config.yaml
train_examples: 78125
noise_aug: 0.002
norm: "rmsnorm"
norm_position: "pre"
mlp_ratio: 4
qk_norm: false
kv_group_size: 2
positions: "rope"
weight_decay: 0.0
Rows from block 9 of a small CTC audio transcriber, named by matrix and row number. Rows with one number belong to one neuron. Each number is 128 + 32 x the weight over its row's rms, rounded and kept within 0 to 255. All counts start at 0.
Before each neuron's rows are labels from the 100 clips, of 14976, where the neuron reaches its highest value: "top examples" is what is common among them. Only what is clearly more common there than usual is listed. The data: single English nouns, adjectives and verbs, spoken by a formant synthesiser in many voices. In brackets: how many of the 100, against the usual share in percent.
# fc1: MLP up (model.blocks.9.mlp.fc1.weight, 512x128), inputs 0-127
# fc2: MLP down (model.blocks.9.mlp.fc2.weight, 128x512, transposed), outputs 0-127

top examples: /ɝ/ (100 vs 12.8); /ɛ/ (63 vs 7); word: letter (63 vs 1); word: picture (37 vs 1)
fc1.458 [176 121 117  96 160  85 101 101 138 176 175 152 150 129  79  95 103 109 148  72 103 107 132 124 113  87 105 154  90 119 185 167  61 159 103 183 148 139 105 141 217  86 169 141 132 133 145 127 127 145 127 137 110 179 140 161 121 156 130 121 111 104  90 138 141 141 161 189 158 145 116  54 102 105  80 123 162 126 147  97 165  59 108 124 125 130 210 131 156  90 114 145 136 133  82  99 158 100 134 144 151 121 143 130 104 141 114 111 153 129 131 123 176 203  92 150  57  54 148 133 175 106 113  81 146 164 125 117]
fc2.458 [ 59 148 114 110 121  96  80 180 111 158  81 157 136 126 124 112 149 142 131  63 137 135 157 121  74 158 182 119 120 142 130  61  92  75  74  95 156 159 152  75  95 125 118  93 112 169 147  98 148 123  84 213 132  79 127 116 132 166 153 194 182  90 106 191 145 124 191 161 124 127  99 144 137 157  64 176  98 140 151 149 125 145 155 157 155 111 159 115  83 144 151 129 144 124 184 115 154 144 147 119 112 110 139 147 161 180 111 156  86 161 123 119 132 163  89  81 155  75 102 122  87 105 108 112 156 159 144 144]

top examples: /l/ (98 vs 24.3); /ɝ/ (80 vs 12.8); /t/ (80 vs 27.1); /ɛ/ (78 vs 7)
fc1.59 [159  78 152 112 122 109 108 102 158 197 146 119 139 106 127 133 107  67 176 111  73 122 100 139 130 153 142 142 115 108 101  79  82 140 114 150 179 146  96 150 115 152 131 134 154  96 123 152 123 114 171 117  89 200 111  83  88 146 166 143  76 159  98 161 199  96  78 160 134 151 153  71 141 118  91  87 145 131 178  84 123  81 176 140  58 192 149 113 111  93 202 142 126 168 102 167  70 161  79 138  79 121 145 138  87 163  80 136 130 122  92 147 151 103 101 126  89  98 136 126 172 131 121  89 143 136 125 134]
fc2.59 [162 112 137 147 136  94 131 138 136 149 105  93 153 114 123  91  90 124 183 100 109 111 143  95 126 199 130 151 128 105 157 122  88 135 101 161 135 157 121 118 171 111  76  38  85 131 166 121 106 195 186 196 124 124 122 141 169 107 132 134 111 112  47 111 109 132 157 136 141 158  80 124 167 143 125  99 120 143  89 113 109 115 113 163 172  76 163 134 111 135  87 127  78  98 213  77 123 140 172 146  84 123 129 147 166 156 157  59  61 137 118 107 141 197  97 126 147 126  89 132 115 156  95 125 112 129  82  71]

top examples: /t/ (93 vs 27.1); /l/ (78 vs 24.3); /eɪ/ (76 vs 9); /ə/ (63 vs 7.6)
fc1.442 [140 119 120 162 130 104 166  75 178 125  81 111 120  87  89 110 136 141 109 186 152 140 164 174 165 153  95 166 128 150  63 132 119  95 158 128 166 173  32 122 118  72 130 118 156 150 104 112 103  66 156 113 148  67 173 124 135 128  87 133 152 145 153 129 122 139 105 149 145 113 130 177 182 144 207  99  98  89 179  85 126 148  41 135 132 110 135 108 105 169 115  87 105  91 113 119 142 181  84 103 164  83 106 155 138 120 153 136 120  91 147 176 127 140 119 145 156 141  97 178 114  93 117 161 119 165  75 141]
fc2.442 [145 147 147 142 124 141 100  97 125  56  90  84 148 117 131 122  58 185 144  80 125  99 129 119 115  72 153 105 113  98 148 151 126 178  92 154  38 142 178 130 153 111 109 141 147 137 150  96  96 136 140 204 106 148 118 146 104 195 137 157 180 194 119 130 150 136  99 138 152 190  81  66  95 158 129 151 133 165 108 185  77 107 130 135 163 158 121 199 127  90 163 169  98 151 118 103 126 124 146 123 155  91 152 112 145 167  74 144 145 148  81  81  93 128 122 122 140 118 125  99  99 123  80 142  85  90 135 169]

top examples: /m/ (93 vs 7.8); /w/ (68 vs 8.1); /ɔ/ (68 vs 9.5); word: warm (68 vs 0.9)
fc1.64 [135 151 143  74 152 173 110 156  84 129  62 144 147 185 130 139 186 175 156 110 175 133  39  89 156 129 173  90 129  98 100 123  87 140 145 149 155 162  97 105 159 115 105 119 118 113 137 164 142 106 131  88 205 150 122 165 171 155  66  86 114 131  92 143 129 148 179 111 146 114 153  99 110 122 124  83 137 192  82 145 136 138  63 167 147 166 215 107 144 125 103  80 103 109 151 101 106 143 139  92 149 145 120 110 202 119  83 139 116  71 160 119 138  97  93  74 135 165 110 113 110 120 128 127 146 123 106 129]
fc2.64 [ 99 101 137 121 134 172 202 142  85 159  84 158 115 107 211 111  99 136 127 141 109 145 139  92 125 130 150  85  90 193 134 142 141 107 184 162 151 153 133 147 129 170 170  85 122  96  58 159 126 139 230 143 143 130 159  96 151 108 192 112 115 129 152  98 107 133 129 158 102 117 106 120 153 162 101 147 104 119 143 166 190 150  99 119 122 118 137 108 112 188 163 132 133 140 146 135 190 163 149 134  89 130 121  92 105 151 124 140 105 168 131 139  97 100 178  92  80 112 139 147 155 166 108 158  74 205 178 186]

top examples: /m/ (96 vs 7.8); /w/ (96 vs 8.1); /ɔ/ (96 vs 9.5); /ɹ/ (96 vs 23.7)
fc1.39 [120  73 104 108  96  88 113 138 181  68 121 179 136 129  85 119 179 100  62 128 119  49 155  93  71 110 109 121 123  97 140 113  91  93 122 116 175 136  97 143 132 148 145 165 122 169 103  81 119 112 143 149 153 157  87 176  81 151 112 169 129 130 167 150 124 137 154 189 105 119 142  80 147 119 177 115 132 102  76 146 127  67 139 177 112 176 139 141 168 195 107 148 113 123 156 112 122 120 100 130 108 163  95 159 112 102 114  68 152  85 172 186 134 166 134 110 160 120 102 170  58 140 125  70 164 143  89 141]
fc2.39 [118 122  99 152 142 141 152 188 156 133  90 158 151 140 132 128 164 138 159 121 169 181 139 173 200 108 123 119  92 135  92 140  68 147 146 116 167 144 132 123 131 136 177 114 129 108 152 188  80 128 147  83 115 145 192 141 172 167 147 120 123  66 119 150 183 124 164 122 108  89  84 163 151 131 152 147 128 152 111 131 154 163  88 144 120 140 106 164  95  82 159  56  81 153 154 120 165 117 158  48 160 147  61 174 130 204 168 113 121  97  95  91 120 145 127 133 106 144 164  82  90 143 119 121 161  97  53 137]

top examples: /l/ (100 vs 24.3); /t/ (100 vs 27.1); /æ/ (97 vs 8.6); /f/ (97 vs 8.8)
fc1.287 [140 125 152  86 175 150 119 140 118  67 157 176 134 140  87 127 151 153  97  75 142 100  90 172 148 169 157 118 101  60 132 128 159 155  89 106 117 125  60 112 103 192 138 213 140  48 123  88 106  90 192 184 148 174 191 147 125 100 138 104  99 141 119 128 139  87  68 145 106 137 124 133  47 105  98 115 135 208 106 150 147 143 109 121 146 127 114 140  55 140 125 124 124 173  81 151 109 103 132 117  94 108  69 143 112 142 164 108 108 105 142 125 118 119 134  99 111 124 103 176 112 124 135 133 129  92 178 138]
fc2.287 [155 199  90 131 100 145 151  94 179 109 184 139 123  99 102 128 171 157 148  98 146 118 133 108  96  66 142 102 126  66 133 106 103  75 101 105 140 103 173 136 155 130  72 157 131 128 132  60  77  75 151 139  79 160 114 167 101 123 132 109 111  59 135 109 144  97  89 143 142 151  82 178 116 128 147 136 150 162 101 102  72 191 107 122 193 144 120 168 116 138 139 127 122 173 105 130 181 117  87 163 139 151 162 171 118 163  69 151 145 125 181 110  99 154 102 164 127 170 158 154  92 148 112  88 125 174 135  64]

top examples: /ɝ/ (83 vs 12.8); /aʊ/ (72 vs 4.5); /f/ (72 vs 8.8); /l/ (72 vs 24.3)
fc1.365 [ 90 209 111 105  85 139 149 106 138 136  87 132 167 127  89 135 110 138 124 120 144 134 166 102 154 100 134 174 166 128 155  92 169  55 141 159  82 167 121 164 135  46 116 140 125  73 132 143 103  90 174 150 129 154 126 145 146 173 119  89 133 160  93 142 162 104  95 132 152  85 141 179 121 120 113 140 188 123  88 129 113 129 122 148 131  92 106 114 115 180 134 133 128  52 177  54 113 132 124 124  92 145 147 129  61 139 128 102 128 140  65 153 168 160 154 173 159 115 113  21 154 139 101 158 113 123 106 176]
fc2.365 [118 104  96 138  88 110  85 114 144 105 138 161 154 119 152 142 164 180 128 182 116 115 113 138 133 170 213  72 167 100 218 113 169 144 106 127 112 103 150  92 124 140 174 148 131 110 148 156 152 136 118 208 142 114 185 101 106 110 107 134 178 191 122 194 122 136 127 114 155  87 151 100 187 130 127 113  74  94 124 121  82 137 175  56  93 115 150 140 151  89 164 175 180 153 145 142 168 170 160 147 137 170 171 130  81  96 125 138 161  87 134 167 131  84 169  94 136 135 152 153 108 121 100 139 131 131 161 103]

top examples: /d/ (100 vs 22.5); /m/ (44 vs 7.8); word: made (44 vs 0.8); word: found (29 vs 0.9)
fc1.72 [ 74 115 137 155 132  96 172 124 143 208  65 124 180 134 138 113 116 132 136 137 150 129 106 154 198 103 122 151 189 137  99 103 118 133  98 109 137 181 107 111 147  88 168 154 150  64 163 120 106 116  94 153 116 113  72 113 133 118 126 107 118 147 115 132 105 147 145 190 109 137 154 163  99 157 149 141  56 122 118 172  53 113 108 155 178  68 117 169 133 189 144 149 102 106 141 149  84  66  80  76 137 134  97 118  73  59 102 137  93 116 137 114 147  76 155 126 122 110 122 126 100 173  76 140 177 150 135 162]
fc2.72 [100 159  96 141  92 132  97 102 107 174 126 195  60 140 104 187 105 172 131 119 162 129 130 117  77  85 138  59 119 115 155 154 124 161 121 141 172  93 170  98 143 149  96 129 159 136 124 185 110 172 144 145 138 173 128  95  73 142 167 198 115 135 159  88 173 149 134 101 125  76  93 140 128 164 166 118  96 128 145 113 178 136 117 143 174 190 102 137 149 154 185 157 141  99 139  93 123 102 120 106 123  97 114 131  83 110  67 176 189 164 117 131 113 139 121 111 157 153 186 162 147 197 114 118 162 110  79  83]

top examples: /d/ (75 vs 22.5); /ɛ/ (71 vs 7); /ɹ/ (71 vs 23.7); word: red (70 vs 0.9)
fc1.247 [106 138 128 142 132 145 175 133 178  99 192 137 202 129 124 168 145 165 123 107 130 155 171  95 211 202 110 117  65 159 155 120  99  89 120 165 103 141 133 135  79  84 115  99  73 121 128 111 124 152 205 123 112 125 155 135 122 113  85 123 141 147  70 139 120 157  75 176 123 150 134 109 122 154 152  98 130 163 136 125 137 115  85  78 145 110 144 138 100 189 121 140 139  73 122 182 175 119 104  92 102 183 151  84 107  82 178 126 109 138  59 143 131  71 173 120 141 146 113 167 161 121 118 183 163 107 105 121]
fc2.247 [128  55 158 114 130 167 131 155  93  98 147 140 180 172  79  95 144 125 167 112 102 159 109 152  82 106 149 131 137  95 116 109 145 113 107 161 145 105  75 139 161 139 168 101 172 158 162 135 151 157  98 120 112 151 130 147 125 196  94 203 176 154 121 160 164 130 153  97 170 144 139 161  75 125  82 136 117  83  40 161 114 137  94 150 124 162 154 140 150  88 168  99  78 151 124  81 132 110  90 119 126 111 131 146 101 111 171 179 105 180 145  97 186  61 114 172 129  93 108 171 180 129 103 109 124 173 156 170]

top examples: /ɝ/ (100 vs 12.8); /l/ (100 vs 24.3); word: flower (50 vs 0.8); word: letter (50 vs 1)
fc1.9 [169 139  92 127 123 101 119  80  92 150 132 155  82 103 126  85 185 182 166  61 160 137 152 142 111 106 166 158 118 130 146  96 182 138 114 129 171 157 108 116 129 138 102 112 161 115 128 109  51  62 141 152  83  97 206 120 170 119 121 106  77 110 112 175 120 131 135 140 156 159  70 147 156 132 103 161 128 136 133 187 128  66 124 101 134 152 209 129 135 171  87 118  84 118 109  78 138 149  98  83 141  89 173 149 167  61 106  99 125 155 170 136 119 105 131 105 167 140  90 120 144 118 118 161 150  93 137 198]
fc2.9 [121 153 169 183 103 120 102 171 143 100 147 168 160 115 188 153 165 156 153 114 153 189  87 132 122 129 113 165 147 144 123  91 132 135 133 111  89 164  85  89 115  93 168 129 172 169 138 174 162 139 105 135 111 120 171 122 189  84 104 107  66 167  77 191 105 195 118 170 143 129 106 132 154 109 110 152 122 114 194 106 124 144 145 110 148 131 154 101 109 110 150 169 195 107 144 136 153  95 134 112 135 113 149 137 140 153  64 152 114 131 108 120 123  77 107 111 134  88 138 110 123 189 116 236 152  48 159 140]

top examples: /m/ (100 vs 7.8); /w/ (98 vs 8.1); /ɔ/ (98 vs 9.5); /ɹ/ (98 vs 23.7)
fc1.314 [155 140 156 103  95 102  75 152 171 149 100 112  60 147  93 127  96  91 129 149  92 135 141  99  81 150 115 114 129 123 130 181 101 113 167  63  97  92 176 111 164 118 130 148 119  57 114 133 154 122 168 174 102 150 201 142 127 169  52 144  73 145 139  88 168 144 127 116 153 123 124 198 143 110 122 119 123  78 118 187 157 138 144 172  82  90 165 172 157 180 112 144 162 180 130 100 148 122  98 115  70  69 133 121  97 187 112 122 115 137 105 103 152 161 121 139 131 106 114 158  97 168 172 171 123  99 168 146]
fc2.314 [103 127 113 144 213 130 123 110 136  89 120 191 110 104 200 195 153 120 123 115 171  91  74 165 141  96 134 103 120 204 161 140 101 105  97 101 129 131 138 107  99 107  88 164 131 119 154  65 111 203 155 148 110 175 136 126 161  95  90 131  93 109 127 127 130 106 173 176 137 167  97 158 170 113 138 195  85 106 156 110 145 122 177 139 108 118 123 153 191 127 145 116 128 137 152 145  77 124 138  97 137 150 188 124  92  89 152 132 172 188 163 111 107  84 127  89 125  57 157  77 114 147 134 153 156  95 143 137]

top examples: /t/ (100 vs 27.1); /ɝ/ (96 vs 12.8); /s/ (95 vs 20.4); /ɪ/ (91 vs 14.1)
fc1.250 [117 138 130 137 153 173 164 108 146 138 152 120 155  65 134  72 151 128 130 166  52 125 130 142 156 199 113 179 133  88  58 149  36 132 160 158  74 185 108 190 176 124 126  65 109 103 238 103 121 188 142 154 135  89 129 103  94  88 135 141 103 121  56 109 139 109 101 156 138  97 118 113 143 187 148 113 108  95 101  87 106 132 109  92 124 122 157 150 111 113 103  90 144 181 100 130 101 117 141 104  91 105 103 159 124 180 139 132 157 137 135  89 154 142  90 114 131 156 136 113 140 123 116  98 131 121 151 128]
fc2.250 [141 128 127 127 139 182 146 131 177 191 151  95 104 146 110 110 111 133 129 118 106 128 127 170 110 182 160 120  80 168  68  70  98  94 133  94 146 144 136 111 134 132  39 125  78 190 159 139 126 154 114 163  99 100 177 126 119 131 157 130 138  82 142 106 146  86 203 197 157 144 172 115 100 209 120  94 138 165 115 141 180 178  88 128 114 131 110 145 147 137 160 157  82 135  76 119  97  98 147 120  75 126 163 128 169 130 154  81  80 156 138 174  76 105 148 103 114 143 125 111 116 149 163 135  87 143 197 141]

top examples: /l/ (56 vs 24.3); /p/ (43 vs 9.5); /ə/ (41 vs 7.6); /æ/ (31 vs 8.6)
fc1.265 [150  80 136 128 132 143 152 201  88 108 122 154 125  14 157 128 113 128  72 138 103 175 129 117 100 120 114 123 159 121 132 104  89 131  79 145 135 136 162 165 151 112  67 132 103 130 171 103 146 147 108 110 137 166 148 202 126 149 177  64 157 152 150 155 142 105 121 159 123 124 110  89 147 114 126 127 119 101 148 148 153 108 160 102 187 115  89 180 113 128 165  87  91  57 110 139 154 167 137  89  88 110 117 158 105 179 155 128 138 137 115 103  99 175 113 149  30 141 152 131  97 100 161 107  93 187  71 120]
fc2.265 [103 103 156 115  85 157 143 153 136 156 121 159 111 118 115  89 132 125 232 144 134  71 133 142 117 181 121 114 133 152 162  96 170  91 111  85 109 130 124 166 100 129 225 173 135 142 120 105  79 138 142  74 179 131 166 155 162 165 103 147 153 130 117 169 104 135 178  93 161 124 101 108 119 176 134 160 126 128 102 123 101 126 104 128 158 139 199 100  69  99 142 121 136  96 106 145  61  88 156 134  80 161 109  98 164  81 112 156 110 152 122  95 119 126 126 186  94 211 104 125 170 110  93 156 125  75 130 172]

top examples: /m/ (99 vs 7.8); /ɔ/ (99 vs 9.5); /l/ (82 vs 24.3); /s/ (81 vs 20.4)
fc1.202 [102 113 120 115 131 130 101 123 175 122  61 146  93  88 187 195 118 120  96 163 136 126 110 120  88 169 129 110  93 107 153 140  57  89 152 107 105 203 176  98 114 140 121 139 119  84 112  32 141 111 180 130 108 140 183  99  99 143  94 137  90 196 122 126 165  96 146 151 151 150 141 194 112 139 151 121 107 107 156 115 179  96 129 109 127 118 162 157 169 117 100 160 109 155 130  73 156 111  80 108 108 142 112 105 120  83 166 182 157 109 131  46 133 160 122 103 113  88 121 118 158 180 119 175  91 117 162 145]
fc2.202 [202  91 118 131 188 135 103 114 106 103 133 152 136 160 106  70 154 130  74 116  97 103 139 112 111  74 116 133 183 145 111 162 119 131 150 100 122 125 117  52 113  97 114 155 107 112 118  81 137 195 127 155 145 141 135  65 124 179  74 145 104 127 175 174 152 139  72 111 105 100 150 133 170  92 105 174 149  87 111 149 174 122 149 117 102 102 139 153 163 172 138  90 177 160  98 161 139 171 149 150 159 108 169 151 126  93 126 122 154 195 135  77 162 115 200  82 131  93 126 196 125 115 117 118  79 129 108  69]

top examples: /l/ (88 vs 24.3); /j/ (52 vs 1.8); word: yellow (52 vs 0.8); word: flower (30 vs 0.8)
fc1.220 [ 28 159 111 157 164 155 120 191 111 172 144 118 112  82  74 115 185 152  59  67 114 139  71 170 108  98 159 140  96 113 118 112 108 140 182 132 191 121 112 136 169 159 108 126 140  85 121  94 190 137  89  81 104  90 124 162 132 130 148 162 135 145 107  97 134 130  93 151 122 163 114 163 127 101 172 142 111 138  63  59 106 137 179 119 140 152  82 138 117  90 158 125 124 160  74 143  75 145 128 111 117 131 120 137  97 174 108  80 105 114 115 126 120 126 188 110 164 149 162 130 189 123 126 129 195 125 132 134]
fc2.220 [158 106 172  81  99 118 122 136 156 137 125  69 101 113  80  80 127 146 121  76 145 153 115 143  70  90 186 142  61 181  66 132  91 143 131  83 130 147  95  77  78 183  66 141 121 153  78 114 125 133 213  75  89 177 137 169 148 139 134 173 136 115 155 145 109 111 109  90 151 130  46  90 153  99 138 157 106 133 159  92 131 121 159 123 160 108  87 107 153 110 153 147 141 144  96 138 110 104 139 148  98 161 136 142 108 157  86 143 162 103 103 149  75 136 134 143 135 160 133 121 141 104 128  71 123 204 171 105]

top examples: /l/ (98 vs 24.3); /aʊ/ (61 vs 4.5); /f/ (61 vs 8.8); /ɝ/ (61 vs 12.8)
fc1.296 [140 161  84 110 146 120 114 121 124 157  92 153 144 133 135 148 147  91 105 157 121 131  90 115 148 123 115 192 145 120 101  78 110 120  96 104 180 166 173 137  88 181 181  79  80  94  77  30 186 116 115 145 118  96 165 121 136 125 130 218 152 147 139 124 136 145 126 137  91 188 133 112 141 106 143 158 106  99 119  95  84  90 127 105 167 107  98  86  87 194 127 119 119 127  90 143 135 198 114 132 108 153 111 181 120 145  78  87 106  75 154  62  69 112 116 161 129 142 137 109 136 166 184 169 103 136 123 148]
fc2.296 [ 69 110 134 102 167 181 175 161 132 150 115 123 133 155  94 133 157 144 127  55 100 146 122 123 128 115 173  61 155 105 185 107 119 174 134 131 169 131 119 120 124  84  82 164 160 176 110  94  91 158 105 127 144 136 180 153  92 133 157 171 129 154 134 197  91 184 118 120 172  94 130  34 157 100 124 130  85 155 146 121  71 163 150  96  95 167  90 154 126 157 119 104 140 104 123 125 112 140 147 141 100  92 132 140 116 122 175 191 167 105  82 129 164 174  73  82 128 108 134 153 132  85  92  53 111 140 140 117]

top examples: /l/ (100 vs 24.3); /eɪ/ (96 vs 9); /ɝ/ (96 vs 12.8); /s/ (96 vs 20.4)
fc1.104 [ 92  95 147 128 121  80 108 215 136 139 145 141 126  88 169 157 114 103 142 142 128 117 153  96 115 106 100 133 167 154  99 151 178 105 147 109 249 120 115 113 126  93 160 153 102  80 174  91 123 129 134 103 125  43 150 127  95 130 161 155  87 150 121 103  90 142 108 139 173 137 143 156  96 122 160 130  79 100  88  48 106 106 111 163 102 196 142 113 159 101 108 106  90 156 184 133 144 114 128 137 153 185 151 166 141 152 141 109  85 150 124 133 157 170 138 153 150  98 102 117 110 188 170 174 166 124 114  72]
fc2.104 [148 205 178 126  78 102 155 101 122 127 117 144 100 101 172 101 115 190 170 102 151  98 106 117 110  99 106 142  98 151 123 151  90 145 123 187 157 157 101 227 113  71 132  96 128 187 160 108  90 122 150 175 139 135 108 137 144 154  89  98 112 151 204 145 160 205 116 121 149 124  78  87 132 189 166  94  71 149 144 171 126 116 114 138 197 115 127  99  83 110  90  75 123 114 144  82 126 103 100 159 149  94 130 110 143  77 122 100  74 138  92 120 154 125 124  80 102 119 135 141 131 108  94  96 140 148 136 110]

top examples: /t/ (98 vs 27.1); /ɛ/ (55 vs 7); word: letter (51 vs 1); word: strange (36 vs 1.1)
fc1.343 [142 135 120 142 163  23 156  87 103  73 170 152 108 145 154 186 142 112 175 103 100 111 182 126 129 129 100 117 103 153 121  70 110  51 200  92 138 146 133 108 117 114  63 108 167 140 154 141 166  82 191 137 156 132 147 149 172 126 136 124 110 121  87 134 101 136 129 131 144 110 105 151 127  87 121 142 137 134 144 184 104 105 110 112 122 125 139 178  95  98  69 154 112 101 127  91 136 165 104  93  95  87 162 153 157 175 209  94 175 154 118 138 113 127 152 116  64 111  90  70 149 132 150 119 154 129 161  76]
fc2.343 [139  98 173 118  95 170 140 138 155 142 129 140 141 170  81 136 147  84  87  45 173 139  82 124 129 112 167 120 152 112 122 107 123 114  80 140 138 157 136 180 153  82 108 103 147 112  94 140 131 149  67 110 137  99 132  86 160 145 131  90 119 162 122 135 146 190 141  98  76 205  45 119  89 117 128  93 101 125 119 100 134 181  94 128 107 110 173 150 118 165 109  95 114 150 138 159 106  89 118  90 110  77 201 123 133 137 114 129 156 105  90 154 115 134  97 133  82 110 134 248  92 114 104 180 113 138 119 170]

top examples: /t/ (86 vs 27.1); /ə/ (42 vs 7.6); word: market (39 vs 0.8); word: painted (39 vs 0.9)
fc1.350 [149 139 158 160  75 127 116 138 125 123 137  97 167  60 187 128 121 126 112 131 119 130 184 182 203 152  93 102 112 141 137 180 162 126 130 150  98  77 165 197 140 118  68 130 124 155 118 127 142 170 128 160 163 103  74 179 136 142  71 157 121 176  48 155 113 109  99 148 110 106 103 118 105  92 111 110 161 142 164  93 182 161  78 162 123 106 144 112 119 110  95  59  72 110 149 124 187 119  84 161 135 160 116  80 137 136 103 144 204 173  99 115 142 113 108 139  92 134 130  85 126 140 177 156 140  98 135 128]
fc2.350 [163 134 124 116 174 150  88  78  76 103  87 143 125 151 174 135 121 123 172  73 137 129 156 105 126 112 143 139 119 110 219 133 136 129  98 197 151 162  63 137  71 111 130  67  80  98 136 114 104 139 118 155 129 106 153 134  81 167 192 149 121 134 127 109 101 134  87 119 125 146 103 155 132 123 158 130 141 146 114 217  91  86 154 158 105 155 155  76 142 124 174 126  56  90 123 172 139 149 141 122 150  93 131  82 139 141 132 130 129  88 148 118 136 126 208  89 169 178 120 153 164 122  89 173  89 123  84  71]

top examples: /l/ (77 vs 24.3); /æ/ (42 vs 8.6); word: school (31 vs 0.9); word: black (26 vs 1)
fc1.48 [174 111 140  77 129 135 126 106 146 125 148 163  71 147 135  76 149 146 128 184 125 175 135 129 151 142  97 143 135  77  86 111 167 163 106 161 101  68 180  93  79 192  78 135 156  66 112 162 129 110 123 105 168  90 144 137 115  97 138 150  47 138  67 104  90 153 124 167 117  98 165 141 179 128 140 103 160 109 142  81 115  96 131 124 166 205 160 164 126 117  93 185 148 118 116 130  99 134 105 127 177  68  72 159 163 138 189 168 143 133 116 144 102 123 102 151 102 107 163 138 154 150 147  88 118 156 184 130]
fc2.48 [ 99 149 101 165 101 128 100 164 172  68  95 138  89 141 136 118  93 118 131 148 111 109 188 179 153  93 143  87 150 140 202  72 163 184 106 143  89 138 128 137 157 144 119  91 140  88 139 130 137 143 204 143 120  92 108 144 180  71  59 113  78 105 134 162 136 116 137  54  81 101  82 163 104  98 182 105 150 166 133 167 112 136 125 167 139 122 194 119  82 143 140 106 103  85 152 137 144 134 137 110  75 119 137 113 130 116 171 193 126 127 115 150 197 181 157 124 131 137 119  96 143 108 132  93 137 156 110  69]

top examples: /t/ (100 vs 27.1); /s/ (91 vs 20.4); /ɑ/ (85 vs 10.1); /w/ (78 vs 8.1)
fc1.102 [ 96 210 140 143  77 157  86 139  92 125 127 151 144 156 122 104 111  69 112 121  79  92 147 189  79 105 117 171 110 145 106 186 175 111 150 137  87 119 120  94 106  98  64  99 127 177 136 175 135 166 128  93 102 153 151 120 187  66  88 159 131 149 161 121 183 170 123 145  92 134 133  99 124 136 159 161 143 166 128 104 122 125  92 141 136 138 155 115  86  87 136 115 191 138  92 145 150  60 149 112 128 127 137  93  76 197 152 112 140  78 147 121 135 126 169  71  79 117 176 149 130 159 124 180  67 119 130 138]
fc2.102 [172 153  96 109 146 129 144 185 162 154 135 121  79 120 120  92 175 181 150 125 188 196 124  89 151 139 166 133 117  81  79 133 105 174 205 139 157 184 141 153 138 142  88  78  97  95 139  96 109 115 176 162 133  89 149 138 122 126 108  95 103 184  88  84 114 115 132 157  97 144  97 119 126 133 122 173  47 127 166 149 166 106 113  79  87  88 159 154  77 163 180 128 172 120 111 152 165 123 133 159  96 127 118 132 102 170  88 195 169 106  96 150 104  98 144 134 131 145  77 174 123 134 153 129 156  98 164 109]

top examples: /m/ (94 vs 7.8); /ɹ/ (79 vs 23.7); word: warm (39 vs 0.9); word: market (28 vs 0.8)
fc1.449 [ 97 139 158  80 129  82 185 192 165 125 127 160 128 107  62  88 103 147 116 105  61 157 138 189  86 140 160 131 156 146 147 173 107 110 141 168 141 214 152 108 126 178 116 175  85  93 121  56 154 152 190 105  95  86 112 123  49 102 152 131 142 106 147 121 141 150 108 107 108 115 141 160 119 141 144 131 123 112  91 124 130 175 131 139 129 145 192 147 149 104 118  98 147 147  84 137 134  91  90 165 137 117  92 112 133 199 139 124 145  98 107 112 111  72 144 160 135 134 113  46 137 118 112 163  87 151 101  73]
fc2.449 [196 201 106 163  93 114 110 126 164 135 101 112  97 109 166 126  91 159  91 104 153  91  99 104 122 104 129 125 107 124 119 112 140 196 136 169  91  78 131  89 133  66 168 133 156 147 114 101 125  87 166 138 127 126 165 160  77 129 129 120 159 142 126  94 129 117 179 195  95 111 142 142 122 158  92 113 147 146  80 179 170  89  72 187 137 159 138 169 116 111 142 151 170 137 113 159 126 148 164 179 162 106 186 209 161 107 112 106 151 161  82 100 107 136 161 149 180  61 146 142  76 143 170 121 101  88 128 121]

top examples: /d/ (100 vs 22.5); /ɪ/ (81 vs 14.1); /oʊ/ (79 vs 10.9); /w/ (77 vs 8.1)
fc1.491 [105 103 141  80  96 109 113 189 118 117 123 134 148 172  90 118 100 117 112 123 178  97  72 133 163  55 153 146 187 106 100 154 154 130  68 112 208 133 168 125  88 104 140 179 124 128 139 166  55 187 162 146 161  55 114  89 103 108 142 129  90 124  71 155  85 110 142 136  96 109 167 150 113 107  84 129 104 131 151 146 111 151 170 120 141 125 164 107 143 122 149 125 136  83 137 162 129 172  46  97 147  75 161 142  99 132 135 119 189 157 196 171 121 133 113  78  93 104 172 130 117 146 117  99 130 123 109 125]
fc2.491 [132 207 134 103  69 121 103  91 159 186 102 150 135 127 198 171 156 113 149 109 138 101 104  84 119 110 165  92 173 133 145 150 143 129  93 147  86  94  82 128 129 150 103  79 152  86 119 121  92 117  73 179 130 104 166 175  43  95 137  99 145 163 174 155 126 118 161 112 191 140  92 168 143  93  94 142 104  79 128 153 126 138 154  80 177  65 138 108 121 109 132 141 143 140 167 122  75  51 160 174  99 163  67 144 118 144 123 124 145 114 105 147 160 119 132 148 136 122  80 135  91 109 148 171 105  88 124 123]

top examples: /m/ (81 vs 7.8); /ɹ/ (76 vs 23.7); /w/ (74 vs 8.1); /ɔ/ (74 vs 9.5)
fc1.499 [103 117 149  69 136 110 165 116 112 154  98 127 132 146  98 115 135  89 152 165 103 108 107 166 154  86  95 144 168 128 141  88 163 102 118 132 100  92 117 235 152  75 166 141  51 120 124 143 117 176 129 149 142 114  68 199 121 120 132 160 137 144  81  85 111 166 148 181 159 170 164 187 134 132  96 134 220 184 149 114  93 150 175 180 145 100 127  94 168  80 105 164 161 151 101 138 157 105 113 139 135 150  91 156 150 141 126 159 125 121 189 101 155 112 121 117 104 151 102  85 131  90 146 112 155  96 100 105]
fc2.499 [143 119 137 107 153 120 103 174 147 138 126  70 131 126 143 148  90 113 138  68 156 113 124  95  95 131 148 179 130  63 179 176 115 134 137 121 160 102 138 112 125 119 123 160 169 130 130 127  88  73  41 141 109 106 133  84 139  78 179 118 102 101 129 109 150 223 148  86 145 154 140  46 121 102 106 156 133  67  79  78 167  66 145 115 115 177 104 129  95 164  88 133 150 139 112  82 135 116  92 115 134 173  77 182 158 137 121 129 114 124 108 111 190 141 175 142  81 127 148 111 174 155  91 152 110 122 128 173]

top examples: /d/ (100 vs 22.5); /ɛ/ (95 vs 7); /f/ (94 vs 8.8); /n/ (94 vs 20.9)
fc1.474 [ 71  86 102 158 131 111 162  99 128 147 171 123  79 104 156 163 166 204 156 102 122 137 131 200 102 140 130 131 107 134 136 173 190 102  65 123 190 142 126 124 139 184  74 148 151 150 179 100  77 153 159  87  70 102 116  92 120 192 112 109  95 118 100 137 102 162 131  82 107 102 111 136 154 137 116 166  87  87  97 161 100 149 100  69 117 120  98 130 121 180 131 148 165 134 165 101 100 100 109  84 137 125 110 144  84 157 151 115  70 156  52 137 155  75 117 103 107 122 147 128 124 145 125 146 197 133 151 143]
fc2.474 [124 172 141  90 104 157 153 122 151 145 119 110 148 155 116 126  76 163 123 154 147 127  79 117 117 142 138  84 127 120 133  91 115  76 120 142 152 129 203 140 109 169 246 150 102 150 133 157  94 174 111 171  91  88 127 100 173 141 148 164 119 122 118 187 149 122  89 164 146 163 129 215 111 108 106 133 127 146 125 126 119  94 172 162 161 122 140 146 155 104 124  80 101  91  90 165  80  79  98 133 146 153 152 102 116 115  68 160 144 158 188  45 159 113 149 160 134 110 145 184 116 140 104  70 148  80 143 113]